A small image classifier, trained from scratch.
Training: adamw at rate 0.0025, 15000 steps, batches of 128, held-out accuracy 92%.
Data: trained on rendered solids tumbling over patterned floors, 195000 training examples.
Rows from block 4 of a small image classifier, named by matrix and row number. Rows with one number belong to one channel. Each number is 500 + 50 x the weight over its row's rms, rounded and kept within 0 to 999. All counts start at 0. Numbers have three digits each.
After each channel's rows are labels from the 100 images, of 14976, where the channel reaches its highest value: "strongest on" is what is common among them. Only what is clearly more common there than usual is listed. The data: rendered solids tumbling over patterned floors. In brackets: how many of the 100, against the usual share in percent.
# convs1: grouped (16 groups) 3x3 conv (model.blocks.4.convs.1.weight, 192x12x3x3), inputs within the group 0-11, a 3x3 kernel for each
# convs2: expand pointwise conv (model.blocks.4.convs.2.weight, 384x192x1x1, transposed), outputs 0-191

convs1.182:468549463475536497537494542526470475500561426472479566457441520612487488427465507484524454409527530510380498451558527428486506522494411545566457486533467544542523487516588442473546400418474439459493616422480416521498488531606582499505489447460483527475486558473478431495500396472591489415409513464558496456536480433564557503
convs2.182:469412576522454499507474536435516541450589483560530515510546496389428508546517426570442401508455497440460422454500490497456511526519484505397489492465480473511540555498447498470510401534475488527538556500407536562422519430473487427476418561552563495547498460497485520404483460519394442493530501474512477456473510544478403420416618470530454501450486410515461462537449515473435430473524455485415426527451456384498557493552579556462298551487451455609530454464416468450513477507528458542556525447537482582529495523474469568530506445501483564491493474452416422491483452325463469520
strongest on: bowl (27 vs 10.2)

convs1.93:543521516466435504547542502535510509526533532511451518510546496431439586424460529581534524502543560443444499526567581531573474472413440508355463457552459554526465559532533542586545405405428542498505584541560528506583463439431495536492525523514565514525515515568517538503548551519494559581419519459448395540437498547417487540
convs2.93:457425478437507449431430497478419501473394464443435423448523520457497548431472462522493522482524548501403449517456479471506520530551503469518490486443435511421462546529449480492494463504419502501479433498379559553477469412523506420517424482437514488566518407495495550456486519490406513466502499468444540451469438531425354488439538405537523493498430442344460398515512500531502399455557471453521338445404476479561447299547465478471488491492451481545461468444487482512511436475435492495457542393589519522462505428443482420499518546504548532559471474494521455488538457462526464440
strongest on: blue object (41 vs 19.1)

convs1.89:541515543420487576482456477516524527493518475485475447481517596462551550485557594516536555486463541418512538423447486388500467444519572501452421469452385464437419521581513549550443488569491535571508510513469464464427519493529505435426491453507632599561597494427483502469511564590514482511477498556472507448459540417505445451
convs2.89:484483542484519556429530494360579605476496395458505441543416578492483477520520490482536489470493559446477510436512509502386471609537495591444489546528530507550558519488461479393468463466536581564503536493476528525529519459513448509362503576495495578504495420572525422491456465542546474493516502558502469511480429382468521411513468526508541563447493537502548560558542500419567503541430452494466441476456540486463583513572548583423530534505501446543509478401515427555560518456465530467516529501505622494428518486480554450473491522509402490467500499486458485516447516472480555457
strongest on: blue object (41 vs 19.1); its colour: blue (28 vs 8.4); bumpy ball (27 vs 9.6)

convs1.56:437387510417347465447447515522489475548455471499512434525460503548500475396456523508523525538399477504498461564517373506549394418457480471439507512461482490520409501548528552448512515481453443492462465416437455427394463527522474470441526470440476513567538471512552485415539618572450554527490463516512521463484494470546495462
convs2.56:475515491470473477422535553535514524435522511538490592530459485467455519505545526491430474532491504547537491460291551495502499491424531516537370478455516424543539527497410539484509556454539507531553517451534484457466432486358475474491497505533458541439518527477577413453461479482521548483495520508474493440427433491527456492472526500502487526498532498467490524455485507305462508518497518437514550590514472488522478586473544524533520457467519472509548512506492485498552499468501488512512520440529506495347446456402497518543435436536559532470507470585425501457532484488584494553
strongest on: count: four (54 vs 23.2)

convs1.186:425435520562553580563525540480490473562540513554511501559527449485518485551526567434456431480599571440507530518614529451581551433469535433482503541476544454394463472492482472549517532472465635567432519489457467392543481465486474506500549535466430514449550592498485403498545554459488434479493495540545508548483386509460411506
convs2.186:514475444504459486446501520546520430480460460407435467564536496537587519538547471487511470521610468416457522465525449556370453477593487545517486512463461465531399468529436467468472393509474462462562477462485503519539515455526504586529448524380580509528603480473512488445407537473427574396518480446560557564430487412508503516466572450542411543493454477423430527482593519462426362423511453497474488483527476432568537482427501463408527472452441485486468444415518452469518423573492456370511413492537572532543559472525504400432534482460490431506467465456556467525500473452514432422
strongest on: disc (31 vs 9.8)

convs1.44:494516433495591577509505439526460527547562414525459423508420478439447495476563557549529602439530581461560454545566524477553632413545509474487488531592532497465443546589547417500570477495494476478458509555564523561556379429389465482416503463432473473478507492518512501503536528513471495569510488517411438517465490491531535471
convs2.44:544515567367474525475408563487442558462469498527557486477476549473550493521507464588428565453628503512528526493516505464502493513526552512510532564461507515503410549510493473468527568419520470545359353476458556524393412483488410565548387560378441496470468437430470502466543509438508505490495553457525503563519483511515527466569509464498508481431471502384483489490477485495460376554422553496554500425500544465535498503575431553459538554551467481513522380405499521557558458515456555538525436521556419488500443509521408505540542505498511467611577458543455499530471462456477531462
strongest on: pyramid (30 vs 9.7)

convs1.37:491515588442470533431427513567490525575501526562532494496525509532514510548486492476490458497525410477538423416422550417524488463533446410447559438481476469548582512633536435557576538474528560552495542462454535463383574554521587463524591521497500506505475489507476529511530565605489487577571461433496558586541431523453459513
convs2.37:536484494469465553515452497419498515439508547520496492511569414436491499510482580484382485370523458460522532512488533462488458466476491501440516583499488471413479433534473533443470446486508463510460458513510586518428388521538521540533484440526466454440406505519517470503443430460450465537631530459498412493501533461489473551414469409457411490487474552523478501557416463525459503529645463513497477478507536534419548525613467421524415434458555470449482505565582469536489427484534503448553490572521428549549511501577336494531450465451483460556495476515479478657494498490463496454
strongest on: pyramid (32 vs 9.7); cone (29 vs 9.7); wedge (28 vs 9.9)

convs1.149:509473508447453472486469530397442518514519520434533526516456493399567528479556538407402492467530483486413449512540498472498530490520494435419491417505514457546583447439461532575496489399472544417399373555512455542513576417439448529549478522498565389447422531534514522504490494485440545545481591553481430478442446455494472499
convs2.149:563522467546408580583522518449532499497514546504507503453460547503537495546545534533480434533517475439532539512546477504506471555576506548519588467572520522439440381529544562387455485466593518542461516466555506564483502460529534487482558456544576491581483534508479522485435498475445598482518538462559530556424502442569521550545420543413468462445493589493537613435504565604425510548424460450509525493574479440521461521503527450584510437412516511435438513405544523519520509473561504433484519475451504467570519507572393479481403557517494453497551523484452460533457551520491429442
strongest on: count: four (48 vs 23.2); star block (43 vs 10); largest object: star block (35 vs 3.7); jack (25 vs 9.8)

convs1.164:485484529535533505479547485403436435385541516536554538408416423437531512538590554571502522484390494503469476490376406528508511563569535579544527562436463478484472448369444457453438573579536517525532496472505479473461476469439445520561464463500505449427470466513498428500402453445496533493572567523536463516521495513536519518
convs2.164:511594423486500468536474491500534512538591425521529403500600452537546475501489493489464456520551460427475463568517457525610479491520542545569499530518407439620430487518441546408500520465521522440504545522558499510494489469480540526580477479475435617457472539501479398613510490520470540351489600460476528558493420514526474592481505563494506453456498589543441448541565494539515485491475420490503481518495510546533471444515449519547485423530611518442443543492469469512551540530558495464527537462532541415494463525535502566473566500497451423488531499519532583528496561530430344479
strongest on: pyramid (27 vs 9.7)

convs1.160:539500529553490522574533505528506504501472421415415486526477494441375407409386460470480570509475562507492527531505503424372442503472529505474506532379551557487547421406464445457505520475573491443485479430500464510509520482489507561567409433491518489463502475452519497495446471464372416401459431477478489562480462521518521528
convs2.160:449480425470512477489523528494516493563495497549524583559513522493496496494518471437412441565477495495415480487425575473522507389516574496543443510448618514442518533479368435451526417498470534522475513510530488487563388468488436511475539456443508467476469496521590511436502521552438519475506473512412490586464488504443455545431566402554539525551449482464452456481496478348472482518566504391480485500437556460512577596488429515478506435454472582414513470548520592540493468417458577469511489423564595468397429447517482518539499491521495492464480492494478475501511458439556455516
strongest on: capsule (26 vs 9.8)

convs1.15:508465556482523492513498501502434443542529457427505559535556591482405521543419452547569552532349515535520443538552550543342493576536453469525436514501449517513484474515494527416486434510458536446470508419427473481494380461442493485476506541423437539530464477516465541398509472501516464403468531519476514527432423475477473408
convs2.15:441483497477532554387484535472516498477477485474468519535500503475427557541543477516561469547434549582395479463442541513486531472461503558589452508431525491546493513520470434445525508491550485481585463446589511482471549494389462505492425494452495498394500507436524442439466536503542520439534517487437473490502415492548493542406468472511396540549485445554463431451435431422427524469504481498564463423437543436473497493494435474379419436553472554511578486465524463436514482476535597496477549469513545475391492553419494573484438517483512516416521470579474427398542456464449443531
strongest on: capsule (29 vs 9.8)

convs1.60:500434531547519410532546480493493564498504531446478483505419343490483417492496535506437524554491389552559394546493518558512555549531455559448517498499501566518516551464531528463417540523461538435503507485489471469426517507535447392501432469480438568604389541569379501530468504496405508466446436442525481512480439519450462530
convs2.60:489438461433499555442426505512503487506422483591493481535630545485546584478537472370452454576513515511524473482437489603537488486448546493449462508397452560440472558562470466491418546466522449524510472493578567484434423444481449482544510568430506568481529482392475494561518449600490483499414475545475451482471496537482490456483476463513451440486494433516491490464330524473449580530478515467377570526464554393433438554542495455580485501629534530436560460533520489465494469536515439465515562389471540455461448533503472628497463486491510535509510519526435479444607553486493435447
strongest on: disc (25 vs 9.8)

convs1.20:502477537527542510559530516517562548527536535550589565541510411590488430532501459562552507480500481503472486612520462497467526509478552550574514550560598531562575479542545454671514448528481510493495498606503485524507399434450490521479526482460484465466475581544512526535416468442434647454445483426467448547537552534536529531
convs2.20:589515497387503459517499428493494409454476443463474512447525508444531564487512516533461486514579394450438449451529460481504495458527400547500425597526392491495376456469423521490434443502494449479445469446535474483515528480452485549524510420407555486484505551428398400523538535466410566467444521473493434637430518489499452507483512469504499409447480514483452492474516495483403456477439437397497463459442625438508414505436453454440488494461434502395461450423548452529528455593496513418474469416396475491546465499547411519528505446507487447501523420496517503452488433429482458404
strongest on: capsule (31 vs 9.8)

convs1.132:551518462493535430510532516456383440462484538528522543480370443472475529463564580506435475444372484463538530507502496484537477509541473493445457563573566509497497463578488458507475535544503482521561518521529467499500542495539468530456436550530440541560488557533499484544501407445542622585536445520501431479602619620458405478
convs2.132:439450410408459471486454417551457487486410378449311444515493515422504479473469476455528472481569441409379504521522419464472464613535457488567565517494435483425547495441485456473460412529462506521447475460466512526525524463521465462481463433478502538456553495493462450462486491472445571427512496484429548547384460453444444486431541474482487475446482491371373465475482481500499466470464448475551394461444468446549447412501442497389526494515441436457413479377441520501529541473432510389523473435474528394471412404451503402463548502493485476489513506461484424516536462459455439396
strongest on: blue object (43 vs 19.1); torus (28 vs 9.9)

convs1.64:532560507509465469514530523502547478478489521487469503519538543494476538478492510516560411463451463513548549531481497541443461532510488497538526469541537463478486498506437484452489536578519482602488532466473468406516520575565465584514383393404399385345468485397364434418474492535490517485471471508492523477493556462418420416
convs2.64:521506507541498492421486593520502521537426534475566471479465564503505489501496373451549509409472508516461524537498540565493596484528558436419549446510473591447466506445603536498594527515562489568571496497485423436457441490559506473488476498430623457481444552438475469576562496551517514513447382545595450475532493566525510574486441406547535480552477494594544555459413515478497527541529491493529455494495487402409471500502520613501459493487522478618573409429514540457487530531456457558516474457544412585500523569388461524518462525501491440485411451577455555453463575512474497516
strongest on: count: four (57 vs 23.2)

convs1.3:493358395514529509492557548531425439503572509461483527517477578427499537569508500519523528522496430466502477520608589482483466532539461528544554500487510543517423482516591512489503511559505466482585486456520411496519532547502433539584412456596485477487448549425432453391474443474482550543458522513553517443480499616423481602
convs2.3:460540566530488490445468411472452566431523471505419471483572322571385646498495472506553437561502427450473555551487508461441511443558438533477474554443540484513388478505510571439446424470443444430550450561466510511428457450442575527511496551524476500448557488442443513527451471469474575512553562463498519509531537399445411385492507502451536491503434444526454541483575452535443471500526393506443418519430536521518504440560460447485484486459532464451467524622585527475525430528512480505486495517530488486503549522488490458427543534424498533460519533457517589504540532462375422419
strongest on: count: four (48 vs 23.2)

convs1.158:489547493482519438495488540517533454519429491439516539552617530537407475481472504522516526532517515501445443497442484523508508499471480532544484571510486502431465573599557490418522522527519501524536492526510440394337530487425411445517375577565538485430393451464395552519547515515455500443525565514518528536496534499473390410
convs2.158:565603494502502481354457591479488488407511534570513393451578526534590444548621457511530446403438493481540574493515466508555534515560545551495450521515362493568522482569464501466527514496508420465488478458538433426491432417512550447521506395403503495518448461509466476461528493499502447487479483491520528540436507468479540533589515549515501501427511459483563481500576506502500458462452554396447530552566459484501458554478540534527492406469546507558477506520476463424491526477504415549447491477568432484545535478537545468502517457507574489506467419521638484556490517520457528489
strongest on: count: four (53 vs 23.2); pyramid (26 vs 9.7)

convs1.16:571551490541527442503500444508525408572577558541601522531596597437480563481460514506572515491469545504433455533555530530427525529429457316452522561583506497547463536479493524563413460510475466517545521547450505540527531439464507543486489443451508487509540620490485501430517507529551591408473494542602461514501539483490498455
convs2.16:507483522447505550483479539509463484562481402461514480545452534392459492421528528420467538510523472473446454451482490456547492510458519542426475524457468426502509518513498460484462490554353491514412409474535487514417554521454369506518413525397528403512410479361513454436485505490459464487538556486465442466474429583529451478478500487423476481485385413559396477459433477504458471448387485448551453404414535427441480460524482454473477504461371428495561407500427444478472437564475492506536499487465542523472486505473470548500517485461471508488524422532414475402449404400511452506
strongest on: capsule (26 vs 9.8); torus (26 vs 9.9)

convs1.54:523485425489448602473467560576492503548506555495477590589541476516463603439419612500554442495506424583429496540561525496474513428347528525503469528521512483392516556579451539496464496423525532510530560557454486490505470439508596544472516510428541607450512539436530475506496517523540464498475439447485499515546489478599483447
convs2.54:487495507500545468436468569516373513511491482484513414455494474518456483400546498516448555402494460480444432446481573551448567462497464397460365541509460469538460576451440382531532523515473420428543475447461511552564537482426457476497535511367461497540553537468464425518390429517462472444517486445515488488564468489548424428450579520600465523524446464439443472542518479487468520463536525479489433556464550481521501555490447507450527495481458541523584393426412462465520528560466505479508417478490531549485487477510434523474412522532528524430528459452452478426486466413570572553
strongest on: blue object (42 vs 19.1); bumpy ball (25 vs 9.6)